config = dict(
    arch='dit',
    model='image diffusion model',
    dataset='flat shapes of many kinds, plain or patterned, on busy backdrops',
    train_examples=195000,
    image_size=32,
    horizontal_flip=False,
    conditioning='none',
    objective='epsilon',
    cond_dim=128,
    norm='layernorm',
    hidden_act='quick_gelu',
    mlp_ratio=2,
    head_dim=32,
    fused_qkv=True,
    qk_norm=True,
    inner_norm=False,
    patch_size=[4, 4],
    layers=6,
    width=256,
    positions='learned',
    optimizer='cautious_adamw',
    learning_rate=0.00085,
    beta1=0.9,
    beta2=0.95,
    eps=1e-06,
    max_grad_norm=1.0,
    gradient_centralization=True,
    max_steps=11400,
    batch_size=128,
    epochs=7.5,
    lr_schedule='linear',
    final_lr_fraction=0.01,
    warmup_steps=2280,
    weight_decay=0.4,
)
Rows from block 3 of a small image diffusion model, named by matrix and row number. Rows with one number belong to one neuron. Each number is 128 + 24 x the weight over its row's rms, rounded and kept within 0 to 255. All counts start at 0. Numbers have three digits each.
After each neuron's rows are labels from the 100 images, of 14976 (inputs lightly noised), where the neuron reaches its highest value: "top examples" is what is common among them. Only what is clearly more common there than usual is listed. The data: flat shapes of many kinds, plain or patterned, on busy backdrops.
# fc1: MLP up (model.blocks.3.mlp.fc1.weight, 512x256), inputs 192-255
# fc2: MLP down (model.blocks.3.mlp.fc2.weight, 256x512, transposed), outputs 192-255

fc1.49:136119125130155113107167108156076105109108163111116143157137114116145134130119119083097141136132129120134178107158105126135141096148134105111150124161067116124139120121135111133143105073074123
fc2.49:130078151135090106156122126059101149142144101097110126166113119142125143160083134143112145148135119133126124130092138173144104128134100082133165122101132151154142135138086087160163119097108118
top examples: black shape; its colour: black

fc1.210:138105155124128147087125115152163096123099166136141108115119112160120129169146117147103165108180118136093112128158119144096111134137068135139142147131134135077082127115133146122103169160126145
fc2.210:153130119121123106122135112103140125145131118123141128132149122090142109183088133127121115114176135137073170113139157144176080138154148149142145115139122146129169111108158140168139079149144157
top examples: red shape

fc1.108:168123148109093113090142071130174108125157108159127101117109120135112163137128093132148082124098092184145151119139109127183108116105115096128113102126090139128166108135115154103157144118091143
fc2.108:144111141133155151079144110127142144092118169088126131112127157161153131139158147159115144131084145107125117106103133120077130109124149136135119117142079118104093168129163121186115120112121159
top examples: its colour: blue

fc1.285:153110132114117118146158130113139111081128107126105182080122134136127144131137179076066137107109130151114100072093135126145199145133110158160150104122148140082153140131112071137132087138075141
fc2.285:139116119160134071111115157131148107076125057113141115149126089078136128134151115092098108127106109133095097153142140130092148149145155132117124149084171111088098112135107120120153087100091118
top examples: teal shape; its colour: teal

fc1.15:121133127111109165085112130076103128095124128122196087166143133155139113098108106111136098150116157104118152115067118108148122100150142110134125158141128119127136148127172119143141115098100134
fc2.15:106123133143113147179118123071141124092148088117107142143094143111139112099116141096110091119099101117128117143213105099090111082092129095151111093134123127107098115128150145117144150121115162
top examples: blue shape

fc1.306:121138142098072149107187145140132103105112152112087132137116140184129138118139127129122096158151144150129137099130141159108083112117132071148133156105155129178157121135117165128156090144138146
fc2.306:136130137103140181114119137097113124112178117167156150162108147117141127153114105144138164142143126110145117137115081128117127107161145107152159144134145146163128116140142143141098139133129147
top examples: orange shape; yellow shape

fc1.157:121114144092128163156131135152118139085132137134172092126130141155133130171105124123117136187136116133162090106144127140148101086125106091132141115118138128130070123128156133148159097129133129
fc2.157:115119106137128098109153108157124139100142115103161126103095120102124147181164127128144098180168162133140141111118125108139119130097131128099138117172143136102170114096117118151116099157149137
top examples: blue shape

fc1.22:145142114116166162155162119103086146130083133102132104129178112116147146129130101085109117155115133120151139136159151099088107135139154133107137139125147113149095117088149089107151126130081150
fc2.22:089161117144141106137176142146148119109103090136108136109175116114123144142099104060127134126113116131130127127198132106121150111117173126146115098126118112105100108149154147165123133122200132
top examples: white shape; its colour: white

fc1.136:180130122105073095081135108109114133080114107134145115085118149082116163163106115099139134127107138139162105112111100131129102082162130121171126135088106146119145097134138105122130113106112117
fc2.136:162143118147169077125165103111133127118103149108127155078097139165112104131180135113132080140107142138156163108171154133116135107115131121148099167130136143112109121131134151097137105133126129
top examples: red shape

fc1.29:078100134114162112145147145160141128128109112097116129126117125129147140125132142130130137110150102154142097118108167142166147139159113132106120118103140160114122110095128138130169156114174102
fc2.29:123127101122121144114146118128113161127104109159149143155113182129113127135196159110144099153164113144116128172083082152094108111113119147113127138138146134126136123097156102096081143138117105
top examples: drop shadow; red shape; orange shape; its colour: orange

fc1.117:090092135102122120165126126109134111138121109110143154132114150123102184117132153147090155151120157098119135117097126120130146142130202121119135095164123121085187115123137092116149130115140106
fc2.117:122134135142175157123100124095126121142142158097116140151135125128104087124150097105103127152165150111115129123134138118130132118141083157099123130082107139141072159155141129135124150106154113
top examples: orange shape

fc1.192:129138112153134145147130122133094106122141069083122123127147133170139122147128144118107116136129106172175108127055136099120135113088118107146128137077110146119133100101170128104180133129137168
fc2.192:152140123121139118121098118127150185128148149157121123109129136156108119147064144126135110108151125175117103144051126123109104128106142149124115117075158131157132092104160107154133125154127121
top examples: outlined shape

fc1.183:118129088094107157142138102103095092109122134131112159137136130120112179134120116176118118145128191156114136141143102121085166133127134134165126092139135120098118122094157106101135124080130131
fc2.183:124134145125154150144190116111125128105142112098150119154126158117123136063155106091139103173066164073071114132119113131191174104116107121146111129108116122085138118127140156114147137118144102
top examples: orange shape; its colour: orange

fc1.148:162148138160103084123145127125138113113123118129098140136152152224122097095133133162078098115137120137125134089118091110120096105123146146103128150068093123128114183152172128115141121120160102
fc2.148:142107120138162078105122135136140132085126114128175157132137120100123156109142124119100095098139150124121151138117163184148137125102111168089105157142110162123112085194052123122139162128166115
top examples: gear

fc1.256:110147152158146144126128117103126152097068127143147148096127146180109180148144179175141121144064107128147125088134124116121159130157158153129124130115121117132129148087128102102126124139148148
fc2.256:155175122140168075110140132125103090117121145097115151143124121154127149138107146171125121103083097145107079080140133091108108168155147088146101100098142114122151151127088178128114112088068124
top examples: blue shape

fc1.38:136152117129172108135116123131125120104138132157109093131149120098087159092142118155178097145111115145112138146152110136130149098123147157111145114155047134145118144116109106146140161107079099
fc2.38:129094098126110108140135111133093125139139183077169091085106120136141096137143142085130176166113157133073127114083158137150087150136122135125149144116121127146143142112104111151104157116113118
top examples: purple shape; its colour: purple

fc1.297:087143141133151151118177120163115085104109098152131094161143104147155121110137099127146116142135142140216132128123123190089084134103124134158143166073113140102114176143129134151130119105119141
fc2.297:128097144144142098145145137136110157134168157122117169128139133100154135141117128111155101141168167131202145108132131178176095126125149151147107120151097153096159138134134111158132053135118152
top examples: blue shape; its colour: blue

fc1.131:110123114129163137119153167125151091115139180126123137113113098117129114136123152134112134152151123112159120148152146119153145140124121157091150076111147098105124129073159121195116149120123105
fc2.131:106128068119101127098119121169140127143094092126116124134137132161133148137098075118104134125134143133113137104108102122123087147137132128090145106136122191133138111106092152177133116123104111
top examples: yellow shape; its colour: yellow

fc1.95:092117098143120131074147120172139148107096168095138133125145081139132127158125117086121147132139119094110122099138132123162121132157136162140154124137143125123113116132127123155091169136127092
fc2.95:106151091142135116117107114148138168139088144123178092124176170151110141172146128140137135094131132139052161137128141128105096175178129129112138144138131124131130135142135118135190090155147147
top examples: green shape; its colour: green

fc1.370:129112114121146136128128100093131165127097136116110117118121103144152141167125121126113129111122116158148110134098110155066152152114137139147125086079100119113110125094152107129180179136119180
fc2.370:126101147147153127149133119131132080150109157120103124130139111145115125161104137152141102131125143135108151107115149130199133142121143132138138144091150124108116152102141140154082122150117137
top examples: white shape; its colour: white

fc1.230:183121146142092122100146169101104109145117121145111118117122089154129078126100083088152089126104133131138161140103113095161131139120090155115164142111086116102156154111128133112127104088153113
fc2.230:138107163117150111122121143147119121138129100132123164138145109107108143188105151153118099108097152090147120107128137107125139152140140105124118173119158141118113124128115104133170116144157136
top examples: black shape

fc1.138:118150101112092140123154170094094140122151133200106084113132149137117122127122090147146141148099144155132156146110153144131080119101144086144131117119129132150161133110103108150174152110131107
fc2.138:131123097111148168119129152162103128152150169118136174128082123147093085108171108091091180165130126111125065137144119145146153130170131089109131162077152146107109115130104161153094149104152126
top examples: teal shape; blue shape

fc1.356:116129128155134133133106129125119139142120089195137117122130120162152133119149129139126139120094104074156104122074103132156168172143126129121169151110118117125168120113095125110126158105131095
fc2.356:147147163092112122130164122156139135140123109119095152128135164118135097133100148132111139082137151109153147102122132087088111157134135123108126145115137113128108149138111137100146189101085130
top examples: black shape; its colour: black

fc1.299:121096142138123122114121126142097118122136103088153150141102135102136126059108136129094080116125127127171144146096168137190147145142100146146086106126143134085165153107142169145135154113126137
fc2.299:130091129140143142106108116111130134081137154107141120144088096138142115130117137132119117110082127150113095148104088147114119206135099116079094169108124134149133123148106126142097135119123091
top examples: its colour: brown

fc1.500:094182159141140116155111144124125139109162085126142087115123069158160168158095155110126125128124167114157149174147171104104143150132197111127141129158157129047130100118128105108149175126096121
fc2.500:139123136125095130122135157128153145116087112134086144117122094111181105124137126132131141106126134103174116144165148156118112123121107122130140065136105131101119155107165118067137149152107149
top examples: teal shape

fc1.107:129130156127068143093169149106081140131144091137143138172121108164131185119112108120096113145153141131136153129148133109125098129116098071169153097126156101097141106093111102143164124098111119
fc2.107:171117156132189183114110143117107142094173117151105122153107159104164078115156131135114105139167132115139148153119108100151102124131149086166094105106155145100137140082149148162097136107149108
top examples: count: five

fc1.346:124128135147186137162153120096128121138105150104127131109139132172150134118128127124148132138127155162131138137172099114113119092138124132142166063153158099163118166111100149100162127144121188
fc2.346:134128149110057110139107141095092145143173096078138138140123146107146137146127137133133141122092111111105114145071104163164129111073158113120094114130138158110110076128114120137086114134115145
top examples: frame

fc1.449:127150166110123113099156133103151151121111056160142086127127154113129114063169112129142148133124125120181110132142112133119108119126125140152176100130091104133130112102129164139155091162128162
fc2.449:110127158119148114174126105092143153102158166096103171123141131129121125144123152103095150132131131116191107140124152147171152160122112133140094126135169128164147140112115133148129086108137141
top examples: white shape; yellow shape; its colour: white

fc1.282:125120152116160114124151151088144117125183080126111075121105110141142137097158127117122128175138113161152136096105091152100131141156115188140189109130099093161142131142086161113170175138121138
fc2.282:123144136140122108132103122183164127137104140115122165153138150111152135144071118142114104202135104165138152122139130166164122109127160157132143133077143132150118142131122082128080144137131129
top examples: teal shape; its colour: teal

fc1.440:140151139093146123145132117135093134119145132090091147091096103103093104135131153140138187153148128110160130140140099180105128113170140127145146095147153112133127077124138152119141116156177057
fc2.440:151144139163080126135145083153161104155073093145135140151167121134098169139079121119127110141138152154132137128110131108136135125092129136109160120140137126125106158129134116139128107176154094
top examples: yellow shape; count: five

fc1.11:134120124148159119081130135161119131122128122127135120139164080127110151153136110157126094127137154132167129157134108106125173130166131145120128112132057137095148117112110117105114220147141120
fc2.11:137112167159132139115061149115094130110115205097119137154129077108190103100102119133131120170116123148138126116112184125139129121129158112124160123092121150120124121131141105144167153144113126
top examples: blue shape

fc1.425:088118155168127157145117103120064128040131120097164146133123128143132124190151129087167125153116101120101133148135109134103167109149163110134064108123092119137115138081138095097158136108124119
fc2.425:116167178118128124137125156097152142108105084125122091151120124131138194126108122109128115139171114095078143139148108103163164129106126097101113132145119105109092134090127151129114154135112123
top examples: orange shape; its colour: orange

fc1.415:089167107184145117109139102185162150078098115133094139085153110140131164107140127122119096121150150126117129106130128134098136128178119153084102083136133107131104093092112139163131110139132124
fc2.415:139177129110158124157082124114077109112095101119093137173129174141154125138176115129113091130149119083142156133120171145156117125177108122154146143134100123119111123115141092091147127128105133
top examples: its colour: orange

fc1.484:100125147139153131133134151150108123108129153117166102116119124102050145121152138132157118126099134128132143117124096086157125160110139129147128122132076126130157125151127127120109091138097146
fc2.484:140117112141119143162139127188125115181141210164150108104122126109099125127139073110159121175111131092091126094122147120158143159119123117114137134136170114113107162135134117148185105155139115
top examples: black shape; its colour: black

fc1.74:071136149117106132056157117128152144136116152094161071134189104150124042115108127084172063111129109185191126137109145134126116112159165119099120140098101100188137165105105098132125115109154116
fc2.74:082123131140125127135111106159148127138132123114086142098096109103147154089074140150105101106125102147176149149136087170129142128095119102096098090146085123161140107100135138129129120110136128
top examples: red shape; its colour: red

fc1.353:169087120132118107128142120103138129074112100115135113137131174117140141082143152088175113157091161155103142148132141130091166133127120161133155120090105080158184107103152182147160087104114129
fc2.353:123132108216128126134138144095126144085125158114079142140138150158089153174131095122157129182140110128078115127123120138155144154109138105146123132130180140142138128099138135133100138106149124
top examples: yellow shape; its colour: yellow

fc1.281:126152123137163139185098155142177132090153122124095121098115174120125059123101111133110164089113128108128116117122153113123097101154129157102110132126108109133128152117153145106143098198117139
fc2.281:078145123130159115101113073120087105164128147099107106140102130111146100114155117134140091088065138130067117124112110124115129117121114103138067124134116121131091129154153120184131113128130144
top examples: blue shape; count: five

fc1.140:176134127149094109172144122160169089121140130115141105104169112151139151095109151092114105133151149121144122113113151090157127149094180153147128120125112153140149157110152105098145111137136102
fc2.140:099152137142094132156143088122109159141139144163112111140160129137107116109146136122171164140141126143141094161121128103120088125104180123131142132133135107090138133130117137112125135128122151
top examples: purple shape

fc1.94:117126140143105123154097170154122108108104104103157117111143122138164154168134082121149124113122129117131114150102099104143154184114114134134091114112163104094151145119143121158131109114145084
fc2.94:133124135093144097152142188135143103147105116114166151147133178119129123107092125095095166124135144105135085125130112121103102133151143118151117093128119094109109139116109165139119164135124130
top examples: pink shape

fc1.147:089119127132117136161192146157126097074135136113147134085133133170121142097127125075096100145120119162138107132147107171111143109132068091127087119131147109123143117110139116138135145089149099
fc2.147:116163126121161148106126148103158130107109137095178111125109119114089165092149137135157107139100103123139123105086097174135107106104160065113071125106111161134133145150113129127127117066141110
top examples: count: five

fc1.159:095094115140072092095104095116116131133131122114149144147112110140120183158148150117098135157124136114101151062134135133124171141135159159124140132162148128095102101123120112123144115139140127
fc2.159:090145111179167110106116061155115135155155140119086165160091118112144099156132090106125114144124129127071137125140085124135103096084121139126123141111170154112140131120144099162087087138160119
top examples: orange shape; its colour: orange

fc1.240:145095129136151109122142143156138135087135105088110134162168145068084114124136143144125144136132104166149130149088110140136115149108152139114134120114065153157140152126084135142137100125093134
fc2.240:130167102125108096136108120113140120095105107124164124119134109150098125124107128113154139157124136110153111109141143125127106133157076174097148157122062085153111099125115111124121095171094136
top examples: red shape; its colour: red

fc1.260:104112148108127122147141102092115141095130129148111109098154131112140125114111133117122130126092130135150125121086122182142138106147107169125105121110152159117105117096133125107184162124115181
fc2.260:126089119148112108130139159104130093140086124100138122145126105111126112139132117147095094097118160100092147135106139162136119112141111127152144141179118096102114140120126123148099132139129118
top examples: white shape

fc1.408:107117149076113126156140123102141098131122145104102142107122193115125107130094127096120121140124129151165145161129109117152085119096128152184113124141159126121148124111152108144127107125112117
fc2.408:153128168117130138142138134148178118130139131122125085112099119120136120136188100089126105109120126098148133110128137079105108110157106162106122089093093134094113125136132106108127104126124137
top examples: teal shape

fc1.43:122108116107106108131135129117128103116120139124142126134134143128153187137107100165111157159108168139124138163126144111136133129154149111129146093147087119094151123112173135100152080119093157
fc2.43:153146087125125170167125119082091116135119175128150163137153128157095137141148155158091175182117120080094134123129106130099130128154122103139155143116158087119092113137151126090143123128111136
top examples: purple shape; its colour: purple

fc1.115:124144154148141122101138131123141134065142070109090094152121128087118137094169155177122125135128089143120153126129142145161137140098128113095120155132165122078092118104112121132186152110122128
fc2.115:111113084172133162103156130156118111091128123170164131167106116167111137128175121124097191102095124087107081123113094134085119124165133139097149180112145123108121131132131115130098107104111125
top examples: red shape

fc1.473:096128157097111158132104124083165124134160140122070122107089129102100187077126131103132167113145130127106119137105129098136117118114150157138157093124137112102091151098131135138197126135133131
fc2.473:129120118159132124128128088122169163152095130151139154135142099154101129131135139144151092116131107121124103153160110123111152132146126129121119120104138139121155138064131158110078117144152135
top examples: outlined shape; white shape

fc1.375:122106125123101139112098144143117111121093078146139158146135119133106169154161087140136102207104125125092150115129098118136156130132102140183093122133122119128132133100119105098137107135159116
fc2.375:113128111145144152128117081166130144143161142152123103092118118142099111073088114139114114226110129129049133137135162128127109129111161119136107137145136122138094129141116114118166138167118124
top examples: yellow shape; its colour: yellow

fc1.133:125130139119147117132157141105139128152117094131132147147121123167117176141177093148124138142115122165146082108122118102109119133153086137139129087111157105122154149119131123106166126100135106
fc2.133:103100138141176131161116121152127129151136165123132140141155179098138131143105124109119119135162127152164148141121093063088112099100168141121120106112117146141105129142140145138152108116120109
top examples: drop shadow

fc1.294:120161148152090126116121138125093076098155069154092155140116112134097122159150161122105113164104169120105150139130132103086128113121157093164067125131108136108118116105112110121175119169117098
fc2.294:158136119146136149138102136138115111132132146122164129076147131138137109146156103101131153117112168146081118135136132096165118081140118101154141098120089154125149159130136102083067093167114105
top examples: teal shape; its colour: teal

fc1.2:151117160124133111144112151142125118141138103136165115126150109142130084088141109119151147130164125103133116110065153158187114106156092183125144131114077123142141143141149134155106139089149115
fc2.2:145143134130133131136150138110122155176098156129115135124153143124128138098142158115189081150173096105121122135102081143117118123119116151131125116099158083097130134129122139111148159084166120
top examples: black shape; its colour: black

fc1.238:114103124139105113116111119156110119112105090127155109113136136100142160085156126137140163132144147148106141141128124041143076147123170160139167121141096125122112113115136132137109081148147143
fc2.238:124105127153130113133134144139106134096152181142148130124089096124129102104152152122123174145126107104143123133145137131132126126150117126132128129109148119112141101117113149119190121126131131
top examples: pink shape; its colour: pink

fc1.446:133156156123122099113131129143139142120170110129115142149146087167115109146143136129139110183138148143119113119099111147114115193123112125139106122138151135136109147149132150141145149128121115
fc2.446:133113148124122131135162125151136129137094138119130082130114089094149147105120123137161121114111134164147179107107118113144125148113135128142141109154148132125119128117114107145129074161188114
top examples: green shape; its colour: green